A small CTC audio transcriber, trained from scratch.
Training: muon at rate 0.038, 5800 steps, batches of 192.
Data: trained on telephone keypad tones over noise or synthetic speech, 28.5 epochs.
Rows from block 3, named by matrix and row number. Rows with one number belong to one attention dimension. Each number is 200 + 30 x the weight over its row's rms, rounded and kept within 0 to 999. All counts start at 0. After the name is the row's rms in percent of the matrix's.
# v: attention value (model.blocks.3.attn.v.weight, 256x256), inputs 0-85
# proj: attention output (model.blocks.3.attn.proj.weight, 256x256, transposed), outputs 0-85
v.149,107,193,164,161,253,210,187,211,196,188,177,183,199,200,155,230,191,226,205,166,256,181,155,228,201,209,202,154,167,185,173,185,230,141,228,197,175,178,148,230,154,124,223,220,165,269,230,261,165,204,230,170,191,171,221,207,149,181,198,216,224,171,186,232,225,208,186,215,201,186,177,233,264,245,201,202,206,238,215,206,173,187,203,135,230,235,177
proj.149,110,195,248,193,141,246,173,157,196,199,223,207,232,138,217,155,221,190,174,161,228,159,197,224,191,212,204,207,166,236,201,207,162,213,203,206,192,192,254,192,191,158,235,185,213,172,168,178,174,178,206,215,164,222,208,176,220,225,206,199,204,191,185,195,217,219,194,142,235,222,180,210,258,233,202,200,175,228,181,223,199,254,168,226,189,188,214
v.150,098,179,230,205,188,269,215,153,214,187,190,245,241,190,178,191,196,170,193,213,147,231,174,181,229,233,193,194,204,234,225,190,235,206,169,186,238,202,171,242,204,250,176,239,217,193,250,159,188,238,212,177,174,222,167,149,190,140,191,186,164,198,175,224,214,180,214,199,168,167,201,186,176,204,201,185,238,232,187,185,162,194,150,282,190,185,206
proj.150,097,163,176,180,233,169,159,182,229,171,194,190,125,247,198,230,237,202,208,155,208,234,205,230,177,191,206,174,199,190,162,251,198,205,217,191,223,165,232,212,207,228,172,205,251,201,178,187,220,148,257,195,204,192,205,163,208,169,213,286,245,249,215,173,185,212,208,217,163,186,211,187,156,207,257,205,193,282,249,198,213,171,213,163,227,204,164
v.151,106,212,159,201,189,229,229,244,179,187,126,236,151,194,195,197,198,207,215,191,187,170,237,203,206,175,184,156,232,170,243,190,189,203,251,177,223,221,254,203,288,136,215,191,217,196,173,223,221,234,216,257,225,191,187,189,202,185,218,198,233,226,163,183,222,245,233,223,138,137,194,175,210,183,207,180,177,202,209,235,238,220,239,239,191,205,247
proj.151,106,167,283,166,160,202,207,196,213,188,174,162,151,239,203,222,127,210,219,251,189,196,165,219,216,193,217,239,182,230,176,207,248,216,181,203,239,188,188,231,169,216,154,207,247,219,237,173,226,152,168,194,205,186,250,198,198,214,217,178,141,144,178,194,214,161,198,191,193,173,180,203,145,229,215,238,229,136,261,175,163,216,156,223,216,256,224
v.152,105,144,223,154,201,190,183,257,221,193,153,203,164,195,180,225,193,221,220,219,236,161,209,227,225,271,229,227,210,147,225,148,215,227,238,222,132,204,176,197,235,196,192,203,251,156,248,185,186,218,254,215,202,181,196,177,162,189,211,239,207,210,135,185,244,185,192,226,215,218,141,195,269,216,215,266,229,222,231,226,222,143,194,203,197,230,198
proj.152,103,225,249,158,185,221,180,200,169,205,238,197,173,217,173,273,223,192,137,211,231,206,197,221,171,128,188,226,242,196,219,198,174,189,167,213,189,144,238,184,188,214,197,224,185,211,161,155,180,240,202,224,172,240,219,225,210,175,180,162,251,196,198,217,163,173,171,138,212,203,207,203,204,237,172,257,169,171,194,154,173,228,112,211,239,255,207
v.153,098,241,219,253,240,209,238,159,156,210,209,230,155,177,238,223,223,185,218,192,172,161,171,155,252,255,233,212,242,152,170,224,244,188,269,150,244,219,204,184,159,214,206,199,235,264,216,210,190,243,224,232,229,201,209,214,170,180,220,188,213,159,149,182,214,207,198,214,182,172,224,184,187,121,171,170,151,272,209,193,178,221,240,177,159,192,233
proj.153,097,228,140,168,203,228,242,181,173,186,192,229,207,204,227,192,233,230,216,236,245,163,178,201,266,211,232,181,174,201,199,204,251,209,217,213,179,257,157,254,197,211,221,242,203,234,181,161,203,169,185,111,150,200,215,232,209,200,184,167,159,202,188,180,200,209,200,212,212,220,162,154,197,207,182,158,199,264,189,130,170,195,257,174,252,230,165
v.154,094,197,248,203,199,177,242,161,196,273,167,177,178,159,161,228,151,205,209,122,208,233,195,210,234,165,175,196,212,240,241,210,197,182,228,248,168,193,227,236,179,244,205,210,154,235,138,172,241,219,236,169,171,195,214,195,221,258,145,184,215,177,223,180,160,218,203,225,189,207,196,212,205,191,227,186,199,196,189,237,217,169,212,213,190,224,175
proj.154,096,178,248,171,179,151,210,259,200,207,153,201,201,189,160,161,177,193,180,233,171,196,227,194,199,163,220,199,192,218,202,254,192,234,274,202,215,191,187,242,165,187,177,212,174,178,228,213,264,183,204,137,235,194,232,230,208,211,216,204,131,203,226,192,202,159,235,205,218,180,190,242,156,196,196,213,239,185,207,207,196,226,204,176,178,193,199
v.155,099,217,221,213,213,210,234,181,169,210,190,238,200,142,193,227,193,163,206,204,192,256,218,181,254,190,214,195,213,155,173,178,218,216,211,163,238,212,152,171,164,183,180,195,199,243,193,197,213,175,209,182,181,189,196,169,197,186,222,271,200,183,184,163,174,154,226,222,191,170,184,193,252,132,213,180,224,199,228,192,121,236,227,208,202,202,183
proj.155,101,225,195,214,151,203,193,185,232,169,201,175,213,205,222,209,184,177,224,237,176,218,225,228,158,174,223,165,235,205,182,201,221,263,149,194,184,175,179,230,173,175,224,213,229,162,208,206,248,206,207,177,250,185,128,218,222,255,190,199,189,191,202,222,243,161,170,174,219,202,192,177,206,198,215,219,190,215,178,196,190,218,217,192,216,132,187
v.156,104,190,225,202,152,192,156,155,267,160,156,191,157,221,164,162,163,179,200,199,162,202,182,234,214,213,229,177,229,265,147,250,188,208,223,195,237,179,127,250,224,198,193,177,263,179,194,189,242,224,239,171,200,174,185,189,248,223,193,228,192,138,192,161,213,209,188,167,198,196,191,185,189,222,269,134,219,189,208,206,166,237,215,192,154,263,167
proj.156,097,196,235,216,165,160,239,224,142,222,217,236,231,250,174,198,166,197,188,231,203,228,200,198,179,171,249,186,193,185,190,190,205,222,175,212,221,233,210,257,178,192,173,219,208,214,210,161,200,252,183,276,197,196,159,196,229,188,158,191,225,203,180,177,144,200,256,189,177,159,224,155,229,202,174,219,249,207,242,199,179,246,189,226,218,181,202
v.157,100,216,234,217,219,252,184,157,208,193,149,185,208,182,228,218,210,232,193,242,217,215,216,209,241,204,198,196,249,230,260,176,245,216,177,170,237,241,183,219,208,228,139,226,202,237,193,207,218,190,200,226,203,173,288,200,191,218,278,241,198,225,231,263,166,243,220,179,236,175,243,180,151,231,186,222,205,249,188,150,180,213,200,212,224,187,170
proj.157,097,217,163,206,191,210,210,199,177,203,214,245,203,205,103,208,228,238,252,190,125,221,190,122,177,207,218,160,239,211,125,185,184,173,191,170,154,213,231,201,205,207,191,202,202,203,197,155,168,236,230,216,212,182,138,184,184,216,129,158,184,173,185,160,193,172,145,239,178,214,227,157,226,212,220,239,199,185,196,218,225,206,176,173,214,210,205
v.158,101,196,227,184,244,205,206,218,226,159,221,209,175,288,248,230,187,181,230,249,252,215,146,269,196,178,181,207,185,226,181,170,138,211,232,216,245,175,166,181,177,180,176,217,206,209,159,222,197,153,202,163,150,162,153,193,190,224,194,154,193,162,181,162,156,174,251,206,218,158,192,204,238,250,213,170,194,190,116,204,224,158,186,207,186,238,240
proj.158,104,144,170,181,242,133,186,222,260,224,182,185,190,173,175,253,153,201,232,207,207,160,186,186,203,202,232,177,208,151,206,156,207,193,210,205,210,189,209,185,273,216,200,154,190,173,170,223,170,221,211,194,217,218,230,210,215,215,199,139,188,230,205,186,214,224,191,227,177,243,180,194,189,188,203,148,190,241,248,222,191,149,209,235,179,211,245
v.159,105,225,214,173,204,140,184,200,202,232,244,240,229,253,155,204,225,225,154,168,180,236,195,178,186,230,197,238,208,194,195,214,211,178,218,211,225,207,214,193,230,174,200,191,178,230,179,169,209,166,226,229,181,229,236,256,192,204,240,177,193,200,196,230,193,215,231,213,158,190,198,209,227,166,198,187,200,184,198,209,205,164,241,194,200,174,235
proj.159,108,196,215,191,184,199,180,216,220,176,229,152,160,222,190,137,188,179,204,204,179,184,173,184,247,197,205,239,205,188,211,251,192,194,242,183,159,180,137,155,170,190,212,179,156,180,201,236,141,196,141,171,116,162,263,174,191,238,194,217,204,180,156,125,171,192,200,218,207,177,187,168,181,276,176,206,199,195,225,184,219,230,209,184,142,225,194
v.160,103,168,181,179,233,201,167,207,177,230,262,227,177,209,292,208,217,249,157,215,177,239,161,228,227,204,203,168,204,172,173,194,157,198,141,210,211,225,220,195,205,194,223,186,182,183,183,201,194,252,236,220,207,208,182,211,220,218,211,239,181,202,216,216,228,205,183,188,156,202,141,233,190,181,207,122,112,197,202,176,196,220,185,201,200,166,178
proj.160,098,204,186,230,170,221,165,159,211,219,100,196,219,215,211,193,206,189,196,210,240,156,206,174,207,189,160,199,137,198,168,232,217,178,266,222,280,185,141,221,174,180,180,172,210,191,147,230,180,158,161,213,183,259,148,160,169,193,205,252,197,155,221,178,245,203,227,198,222,234,196,188,186,220,186,192,213,193,213,250,258,181,296,212,179,181,213
v.161,094,228,224,194,219,241,229,206,197,152,134,222,181,148,174,170,170,190,200,208,213,180,157,207,187,216,238,201,210,189,196,246,169,199,230,157,174,287,228,213,235,192,165,230,232,268,191,198,168,207,220,254,185,206,239,131,248,189,150,212,197,179,223,225,202,242,172,172,197,200,216,156,220,199,213,172,206,201,226,207,237,217,191,282,202,200,220
proj.161,095,211,193,148,226,142,208,201,209,226,229,232,276,252,204,185,181,168,225,207,183,175,168,253,150,188,210,162,198,218,228,174,198,156,163,207,216,148,159,173,205,168,238,199,176,205,202,211,217,152,228,230,184,147,161,214,259,190,238,196,216,174,173,201,173,214,220,249,201,171,221,230,209,208,159,227,217,188,159,196,242,213,200,146,191,249,160
v.162,093,169,202,195,150,145,246,146,248,204,154,199,193,231,245,242,235,189,201,202,226,176,212,194,166,163,203,207,164,192,110,204,196,245,237,257,216,192,235,275,171,188,226,222,153,188,184,187,209,155,273,199,203,190,197,216,234,179,219,217,198,178,238,204,164,219,166,235,231,162,184,175,225,183,187,202,151,184,155,220,208,139,222,200,182,148,207
proj.162,096,167,168,224,209,195,218,244,195,244,194,206,215,215,177,209,202,222,222,205,174,201,241,201,159,263,197,217,279,135,242,174,229,171,162,235,194,140,194,271,228,158,205,217,200,161,204,226,196,142,178,250,219,191,168,132,181,262,202,175,217,179,189,201,216,133,184,172,239,197,189,236,170,219,214,169,235,207,187,202,186,231,236,214,196,191,218
v.163,096,204,280,223,186,233,216,193,173,186,205,192,171,221,230,188,243,202,195,176,190,137,176,227,176,211,140,239,181,208,219,213,218,188,144,207,191,128,183,239,251,166,186,208,214,212,185,206,195,180,215,230,209,235,178,149,165,238,195,207,184,190,201,210,205,155,230,176,194,211,195,205,246,184,240,242,223,215,230,218,220,199,122,154,244,195,235
proj.163,094,224,214,197,252,228,209,202,238,239,186,228,165,210,175,242,216,199,222,208,205,171,213,182,169,242,218,254,197,199,263,205,150,182,152,207,204,188,247,202,190,190,188,197,204,174,187,219,175,226,152,135,178,221,234,212,191,169,203,154,242,216,255,200,193,209,157,224,169,227,224,234,156,237,95,160,220,201,208,245,195,194,190,275,269,218,179
v.164,104,229,206,132,212,180,182,209,230,206,195,215,194,190,232,202,228,172,244,200,207,218,194,228,201,191,177,153,243,153,189,225,200,207,195,241,208,245,207,175,153,190,209,217,208,206,248,220,196,221,178,281,227,212,208,241,211,241,313,190,227,210,214,238,224,213,243,220,203,172,204,208,137,126,178,223,210,163,174,208,211,221,140,169,179,234,199
proj.164,103,217,206,172,154,214,206,290,180,228,261,191,238,180,206,203,210,175,245,230,197,189,219,191,160,243,211,240,197,185,229,237,225,199,200,112,185,236,215,222,288,205,173,207,248,212,215,203,186,173,202,215,183,229,182,191,219,166,203,170,182,217,173,202,240,205,212,226,190,133,175,156,216,174,186,183,218,192,176,151,167,221,179,218,220,194,203
v.165,101,255,170,164,154,198,222,233,170,257,158,214,211,206,178,200,236,202,152,197,125,202,216,137,203,194,205,255,218,212,228,180,190,208,211,208,267,217,210,194,186,189,259,196,211,221,157,208,211,206,170,158,201,242,200,210,216,170,218,214,250,170,249,250,185,239,239,214,201,239,180,202,182,182,152,195,226,188,205,216,210,235,149,187,202,218,154
proj.165,098,198,222,195,185,147,220,221,184,197,245,173,251,153,177,216,192,176,211,264,192,174,200,158,201,180,205,189,230,226,235,214,212,213,176,175,204,222,191,215,188,284,184,229,195,231,260,201,202,218,223,144,195,182,212,182,237,176,171,200,146,231,196,220,188,214,159,259,227,240,224,188,257,206,127,222,223,200,213,189,233,253,182,162,193,147,186
v.166,100,236,193,198,202,193,216,259,192,200,176,178,159,189,170,210,190,219,201,219,217,161,190,214,189,198,179,152,185,169,161,146,203,210,223,186,209,201,206,219,213,188,168,197,156,213,148,202,257,151,246,204,211,201,159,186,190,237,172,173,172,227,175,254,217,152,223,183,212,179,161,241,154,193,177,173,210,226,196,217,216,131,214,219,207,175,147
proj.166,097,171,210,185,260,178,235,153,229,199,206,223,200,193,206,199,216,197,188,226,190,240,145,230,157,198,182,192,249,162,205,209,163,195,163,239,192,182,166,137,205,208,160,222,208,195,257,176,231,186,174,202,192,161,205,213,256,251,181,181,200,151,225,187,195,176,194,171,233,180,185,133,206,216,225,249,207,226,212,215,207,148,194,190,223,225,199
v.167,101,249,199,233,145,228,199,184,132,169,213,239,151,186,217,195,266,201,162,191,204,234,217,213,166,217,211,186,198,231,236,195,209,203,143,221,181,213,173,173,207,249,256,248,170,188,210,161,165,195,224,224,200,173,178,190,163,236,194,155,190,217,228,210,231,218,178,185,194,242,185,177,169,227,148,275,198,170,184,211,226,202,160,176,179,173,211
proj.167,104,207,226,173,179,196,198,154,147,222,171,222,199,205,188,153,183,209,222,252,180,174,178,169,232,160,194,212,205,191,218,200,207,172,212,198,210,224,192,188,194,194,183,207,161,223,258,249,209,199,119,183,183,208,210,166,167,183,232,239,205,198,209,225,193,217,184,277,187,229,163,191,207,147,198,197,154,236,183,203,189,178,186,167,212,240,181
v.168,107,221,219,223,150,188,223,184,180,213,220,167,213,180,223,155,204,200,187,236,174,185,139,200,203,154,167,189,162,188,231,192,256,216,253,199,214,159,200,182,196,126,210,228,247,183,230,200,213,183,255,160,201,180,224,183,210,193,185,142,238,190,151,201,171,257,238,227,178,183,237,206,220,187,225,176,191,252,192,182,219,231,214,175,231,169,211
proj.168,108,197,111,184,233,181,192,210,193,258,224,237,189,196,160,258,125,168,178,246,192,169,210,159,156,263,200,174,216,207,199,192,202,178,224,209,209,187,226,248,205,250,201,184,217,212,203,214,232,280,236,190,162,181,156,210,214,119,230,219,225,202,209,193,182,273,207,186,232,156,272,213,157,185,223,199,223,140,221,218,177,161,179,236,186,223,187
v.169,097,175,234,205,151,241,183,206,257,252,206,191,213,214,215,196,204,205,202,237,120,160,187,233,197,177,187,218,209,173,183,233,222,200,215,223,213,192,226,180,202,189,222,237,222,235,170,228,170,212,199,275,223,230,244,193,203,205,217,168,222,213,190,246,121,215,149,226,173,190,169,253,248,208,216,207,211,211,207,154,167,190,232,272,216,192,186
proj.169,098,215,249,231,232,178,279,108,189,225,191,206,196,184,199,172,211,203,187,220,203,195,171,222,234,256,208,169,233,185,185,173,219,217,184,180,176,175,187,195,200,144,217,159,280,218,119,186,190,204,209,183,263,190,164,206,228,189,126,232,157,215,171,174,250,225,205,191,182,170,179,185,216,219,223,180,183,140,218,189,245,236,212,158,220,158,148
v.170,093,153,218,239,160,206,195,184,193,246,145,242,178,205,171,191,219,187,160,184,195,157,225,148,226,179,225,185,204,224,240,158,189,242,207,222,187,157,226,257,188,160,184,146,220,177,199,205,159,184,217,206,187,152,188,192,279,233,190,208,234,173,222,233,176,208,209,198,141,169,234,187,198,200,176,149,238,195,186,184,210,198,184,232,181,241,216
proj.170,097,181,190,143,221,235,233,234,186,143,157,177,170,221,176,187,219,206,185,244,142,171,156,167,167,189,174,192,189,157,212,168,208,206,202,168,226,215,218,204,181,196,182,211,173,216,188,190,213,221,252,169,139,163,220,226,216,179,162,175,226,146,178,210,205,219,166,220,207,194,208,226,180,179,242,160,187,120,189,233,254,180,192,251,187,147,226
v.171,101,237,168,248,215,200,164,176,162,223,212,229,236,191,235,203,178,207,164,193,223,152,212,198,235,164,204,162,222,186,233,240,193,178,178,205,203,162,140,214,213,154,252,167,215,212,183,215,214,221,248,185,178,164,221,163,167,137,167,210,249,224,248,170,180,184,153,239,222,190,213,190,186,190,185,177,187,228,236,224,168,165,135,218,264,164,172
proj.171,104,204,205,201,158,219,217,231,200,148,247,194,200,202,261,217,126,215,279,249,161,166,176,199,247,209,232,215,219,195,224,180,196,189,231,217,190,243,228,234,200,199,194,186,179,238,168,190,179,192,164,174,234,262,240,195,246,197,210,206,222,186,144,177,201,147,227,146,204,200,240,259,164,205,213,215,184,179,193,195,195,181,198,143,202,239,218
v.172,104,213,213,207,207,146,158,182,203,227,241,158,162,242,224,191,206,157,220,190,146,240,228,233,156,266,228,155,231,216,200,213,204,198,172,188,195,242,228,167,159,202,215,105,201,184,194,219,224,240,177,214,199,162,122,159,239,193,179,236,187,174,209,194,219,201,172,208,194,196,149,177,156,211,156,187,184,193,211,273,166,267,196,236,203,187,179
proj.172,097,205,246,218,217,221,157,191,192,227,167,192,216,209,217,222,133,183,204,199,254,185,234,184,227,162,184,147,167,191,223,226,159,199,177,178,229,152,226,181,238,184,183,174,151,174,178,224,206,225,174,166,187,195,198,227,174,183,201,122,223,210,228,242,211,207,221,179,216,214,215,163,178,194,239,240,191,185,197,173,201,186,213,252,205,191,185
v.173,112,192,196,160,236,216,272,199,157,146,166,194,183,208,209,213,201,170,145,209,221,161,182,187,227,207,229,208,215,167,197,208,230,208,204,196,188,209,218,200,146,229,166,220,182,165,219,192,254,179,204,220,234,225,240,224,165,231,220,205,150,207,209,216,195,118,238,182,172,186,189,179,267,103,217,199,204,203,208,179,227,192,201,174,153,222,182
proj.173,112,193,179,221,183,196,202,191,253,216,196,187,172,194,156,201,234,165,252,203,176,198,186,162,195,200,219,193,203,253,208,215,176,208,241,237,203,174,178,180,208,201,217,211,224,203,172,212,235,199,202,211,164,207,170,207,255,221,172,161,191,178,220,190,185,185,199,216,194,240,208,158,129,184,153,230,184,182,200,204,164,203,225,221,207,227,191
v.174,104,183,156,260,221,197,276,173,193,200,209,188,172,230,192,215,232,167,254,204,261,261,234,216,229,212,197,140,206,191,205,220,194,218,247,224,195,227,174,206,210,177,259,210,217,259,226,182,223,223,175,195,229,224,230,210,195,127,227,215,240,197,170,168,232,182,171,201,195,259,184,186,173,219,215,196,182,185,200,194,216,209,178,236,222,164,242
proj.174,104,219,221,199,173,188,192,230,226,224,184,207,229,164,248,232,195,192,218,178,196,173,254,164,158,260,157,235,211,187,243,238,225,186,191,200,198,194,156,192,143,160,174,199,215,197,238,176,192,158,230,183,201,190,158,197,122,174,240,219,155,156,168,177,196,219,212,106,272,213,274,219,223,199,177,211,205,183,202,234,188,199,205,217,219,221,144
v.175,100,159,150,197,226,174,227,241,207,211,176,211,217,237,178,216,188,207,148,252,196,186,148,209,187,180,204,228,154,200,234,192,201,210,255,164,196,202,260,217,213,169,276,162,219,228,204,196,223,178,179,210,204,192,183,195,189,213,162,191,135,164,197,212,174,219,233,276,190,217,204,190,194,241,248,186,184,207,222,188,233,256,214,168,239,237,208
proj.175,102,243,247,167,198,203,196,158,183,231,151,194,233,210,173,212,155,199,195,220,164,181,193,184,191,221,161,175,251,200,199,169,189,197,175,174,241,221,207,208,233,184,199,240,266,195,138,163,241,188,210,243,201,167,243,193,231,140,135,190,231,203,227,174,190,206,208,205,177,223,194,157,163,250,184,220,225,179,217,156,223,195,212,185,169,206,152
v.176,104,245,249,205,208,119,249,252,168,208,192,211,160,152,179,163,177,156,172,226,221,208,213,198,222,197,245,148,243,182,137,168,198,168,219,186,173,212,212,152,141,192,181,216,163,153,209,208,221,225,227,178,203,174,190,189,191,208,208,175,238,171,202,169,212,199,180,195,184,236,218,178,143,213,170,205,254,201,162,220,166,203,214,238,163,166,244
proj.176,105,166,193,176,230,223,207,195,221,173,260,173,267,163,195,237,240,219,229,221,174,176,193,159,239,209,236,208,186,212,234,195,218,218,183,181,164,173,188,201,264,204,226,183,184,228,128,203,197,206,214,158,200,232,220,251,240,209,233,181,185,220,181,261,161,180,234,211,216,131,238,155,149,177,229,204,243,173,161,210,190,169,195,208,213,147,234
v.177,112,202,243,213,189,184,195,195,178,238,176,187,194,186,196,169,191,173,219,194,136,140,184,231,203,194,190,199,192,210,192,185,232,195,166,212,150,189,189,166,194,218,180,204,146,156,181,201,161,199,140,220,150,233,156,183,201,194,148,220,203,181,196,203,260,109,186,278,187,198,173,210,149,184,242,248,188,236,230,174,167,234,212,195,195,177,225
proj.177,111,159,192,174,238,237,229,211,211,160,207,197,183,190,145,203,195,222,180,171,218,211,213,192,191,167,235,215,226,139,192,209,214,206,190,205,201,241,161,165,216,202,136,185,167,192,201,196,136,259,248,170,270,200,210,201,231,237,211,247,197,201,267,232,170,192,219,204,238,209,165,194,227,167,153,163,209,199,152,183,218,166,221,214,149,224,230
v.178,108,196,204,216,196,202,187,224,213,211,212,208,166,228,152,198,201,184,195,171,201,187,217,156,202,192,206,163,234,216,194,184,178,200,219,215,235,238,196,186,187,162,215,246,192,233,187,226,197,192,207,194,187,163,191,201,173,178,232,198,160,204,259,120,228,216,206,239,195,240,247,169,235,162,195,216,194,224,225,171,204,225,226,180,174,218,169
proj.178,103,190,234,196,188,192,250,171,203,180,265,207,195,160,186,210,202,167,284,192,197,179,205,189,203,174,198,165,223,219,232,181,199,166,138,223,190,187,208,178,213,242,256,191,197,180,164,180,224,139,180,203,194,242,252,185,146,189,183,198,215,212,154,233,167,185,213,179,200,201,258,258,189,212,163,217,249,221,226,171,215,193,161,207,234,223,230
v.179,097,204,181,178,163,155,205,174,190,219,248,261,221,199,276,225,205,181,195,211,226,208,196,233,203,219,193,165,203,211,132,200,181,230,223,152,171,217,190,216,269,147,211,219,227,208,215,192,268,192,233,257,190,185,169,192,235,182,183,185,137,219,239,210,228,189,163,176,199,207,219,196,251,200,190,235,205,196,184,220,188,218,213,230,220,215,211
proj.179,099,181,209,182,183,209,182,188,180,221,175,155,170,163,217,215,154,177,262,196,215,251,199,227,182,194,175,214,255,230,185,197,143,249,161,161,222,194,181,166,164,231,146,204,193,175,199,212,204,201,233,217,138,205,214,212,171,205,165,218,241,206,174,149,214,164,205,212,215,183,161,235,178,263,191,196,227,176,224,214,229,237,225,183,124,215,160
v.180,102,183,213,179,228,211,209,227,188,166,215,157,243,254,217,202,198,194,255,242,266,230,166,202,185,225,167,187,205,192,187,197,197,214,190,278,177,223,189,168,258,265,194,232,180,212,137,183,184,218,190,216,181,206,220,168,208,217,175,203,222,192,223,181,211,187,214,218,229,246,185,182,195,245,203,146,263,204,181,204,136,211,192,217,181,175,173
proj.180,102,233,200,213,177,205,223,214,209,231,230,230,259,145,221,230,244,204,130,223,199,203,242,202,181,185,166,225,178,206,193,190,201,179,190,219,203,225,177,228,176,160,177,167,201,214,206,190,195,196,149,206,206,180,240,262,218,230,206,232,128,191,207,217,249,230,232,209,194,185,186,205,224,202,209,205,202,171,158,223,251,236,200,189,198,203,151
v.181,094,159,185,238,185,172,217,118,261,203,263,214,246,241,209,198,213,165,237,199,204,235,149,109,162,191,218,216,209,188,151,235,194,195,205,203,165,169,178,240,236,199,193,185,205,218,227,228,204,203,184,242,235,196,185,182,202,176,228,162,168,197,240,172,206,203,182,193,187,220,201,208,179,169,197,206,185,204,251,207,216,215,173,178,228,225,191
proj.181,093,171,199,148,206,273,174,229,162,219,181,242,236,222,219,188,186,198,178,153,190,202,226,250,184,246,202,235,211,236,217,203,231,191,215,189,217,187,230,184,249,196,190,232,180,192,199,203,208,231,150,185,249,198,241,203,193,150,208,216,247,200,188,231,224,197,276,153,205,196,201,189,220,223,217,172,208,245,234,173,225,178,214,236,137,194,225
v.182,101,160,247,214,163,204,209,199,236,193,173,174,197,189,270,150,162,220,200,251,170,111,214,208,200,150,205,202,249,201,167,209,159,209,163,212,161,227,245,200,221,136,161,193,227,221,168,205,230,178,200,223,180,160,208,186,197,234,216,235,203,206,240,241,185,207,212,174,193,168,132,211,182,168,207,257,208,247,206,175,244,213,203,244,214,179,183
proj.182,103,209,201,130,257,178,190,166,186,210,217,198,196,225,214,230,165,202,197,199,238,172,183,216,127,206,185,223,265,200,199,182,137,231,203,212,227,185,236,207,170,189,164,187,157,230,259,198,130,201,185,209,240,203,197,163,226,191,218,191,195,214,239,218,256,245,205,210,192,168,172,177,209,265,233,159,188,202,203,241,174,178,226,145,207,204,193
v.183,099,230,175,193,193,204,206,171,209,164,186,222,196,170,185,128,187,157,184,206,222,164,173,127,236,174,186,225,211,202,210,178,249,179,208,200,211,181,238,203,218,184,218,181,224,171,174,166,232,197,178,226,174,180,194,223,203,205,233,201,190,148,124,243,221,161,215,174,209,188,204,198,155,197,227,222,217,185,216,186,209,174,220,179,221,165,195
proj.183,099,193,201,324,230,233,203,184,174,230,154,149,183,218,173,152,195,214,221,220,226,230,164,172,153,207,245,215,136,190,223,190,221,178,243,189,197,219,210,163,201,235,219,199,199,179,209,216,175,235,170,225,174,194,201,174,233,208,195,207,153,213,176,219,137,199,206,220,219,221,187,162,159,237,210,211,203,226,252,229,180,171,231,178,222,201,221
v.184,100,183,224,197,189,169,202,238,210,183,186,209,167,269,212,198,190,236,203,208,219,211,225,190,192,270,205,153,159,211,142,216,261,127,225,230,206,252,173,191,138,209,214,165,227,170,137,137,183,190,172,185,134,168,140,201,240,183,201,143,157,191,191,217,214,191,217,215,221,225,182,231,159,237,187,175,188,197,205,207,206,219,201,193,172,202,221
proj.184,098,185,208,218,165,197,204,224,215,205,239,181,212,213,252,235,215,210,195,175,210,215,185,205,203,167,199,233,225,169,231,189,160,222,205,221,244,182,194,193,214,268,202,216,195,244,295,224,192,205,207,233,256,230,177,177,186,255,187,158,212,177,193,184,201,206,218,167,162,210,203,233,270,165,259,234,227,166,226,151,267,210,162,207,173,195,185
v.185,094,162,156,188,240,165,234,203,173,175,198,210,222,180,210,181,215,207,164,207,203,147,169,221,197,171,247,178,190,223,227,177,262,154,172,232,276,148,226,216,215,122,188,212,226,103,191,161,183,206,220,161,200,185,255,191,212,242,188,228,151,197,209,163,187,219,226,172,184,236,224,203,230,234,210,234,200,243,191,210,180,181,178,178,197,206,232
proj.185,097,213,206,196,196,215,188,203,218,248,201,216,194,279,176,179,183,188,199,205,255,231,189,197,188,203,261,152,226,222,183,238,207,197,227,233,191,244,211,180,197,234,207,169,247,192,182,209,200,208,194,261,168,170,164,215,173,201,199,212,254,188,199,189,197,183,164,270,196,171,254,205,240,245,191,233,208,192,156,136,195,220,224,207,204,240,165
v.186,106,184,183,193,220,206,176,178,184,198,166,216,156,159,209,221,144,231,209,226,248,226,156,228,223,145,148,150,240,205,197,208,169,166,196,190,232,140,181,167,229,166,206,135,251,164,211,169,213,211,164,193,183,220,174,190,214,218,195,166,234,143,192,184,177,172,210,137,158,247,220,230,172,228,195,151,232,183,215,204,188,166,194,184,183,210,171
proj.186,106,179,185,236,206,201,276,218,211,199,238,177,219,193,208,192,212,230,220,196,217,242,210,238,251,156,205,232,154,179,194,203,208,239,243,186,276,219,200,210,182,194,249,205,227,199,211,216,244,173,214,176,243,156,176,220,254,206,235,211,183,172,217,179,227,163,234,212,214,205,226,129,215,257,242,180,239,161,195,199,191,185,181,168,202,223,183
v.187,101,185,212,185,185,130,183,185,183,191,168,225,180,206,170,179,178,208,219,201,158,232,171,182,228,157,200,177,205,225,194,252,171,243,196,180,150,174,159,200,229,203,205,214,228,137,226,253,196,192,210,222,219,221,192,196,171,188,145,139,282,230,277,208,175,212,180,190,179,211,251,193,189,152,215,221,202,254,236,245,199,207,255,184,192,256,203
proj.187,102,238,168,211,208,204,221,156,199,170,222,169,200,174,173,235,201,200,261,159,216,209,159,257,161,241,226,176,188,218,225,232,228,169,226,192,282,166,144,132,186,234,188,180,182,301,199,212,169,186,242,135,227,220,150,185,181,217,191,220,167,200,171,224,199,219,215,198,195,177,222,218,185,204,214,232,190,188,144,179,157,156,187,220,208,165,199
v.188,105,184,139,213,139,202,155,203,208,201,178,172,186,233,235,256,176,252,179,152,237,148,215,174,180,171,172,272,166,199,195,195,195,245,194,203,187,206,225,219,205,172,195,187,154,179,173,190,195,193,178,183,198,214,191,194,196,145,198,239,176,210,143,214,181,123,182,201,251,206,204,238,205,184,177,248,170,225,208,209,249,188,152,134,194,159,198
proj.188,104,169,204,176,188,206,171,237,237,148,145,240,282,234,197,198,204,186,194,219,237,226,153,222,210,211,157,196,233,179,252,210,159,175,205,204,204,174,249,203,226,264,195,181,179,165,237,172,206,208,211,236,176,224,196,220,199,219,132,158,262,205,160,158,187,213,233,212,124,211,161,263,178,251,203,159,212,224,206,178,203,199,208,226,203,220,213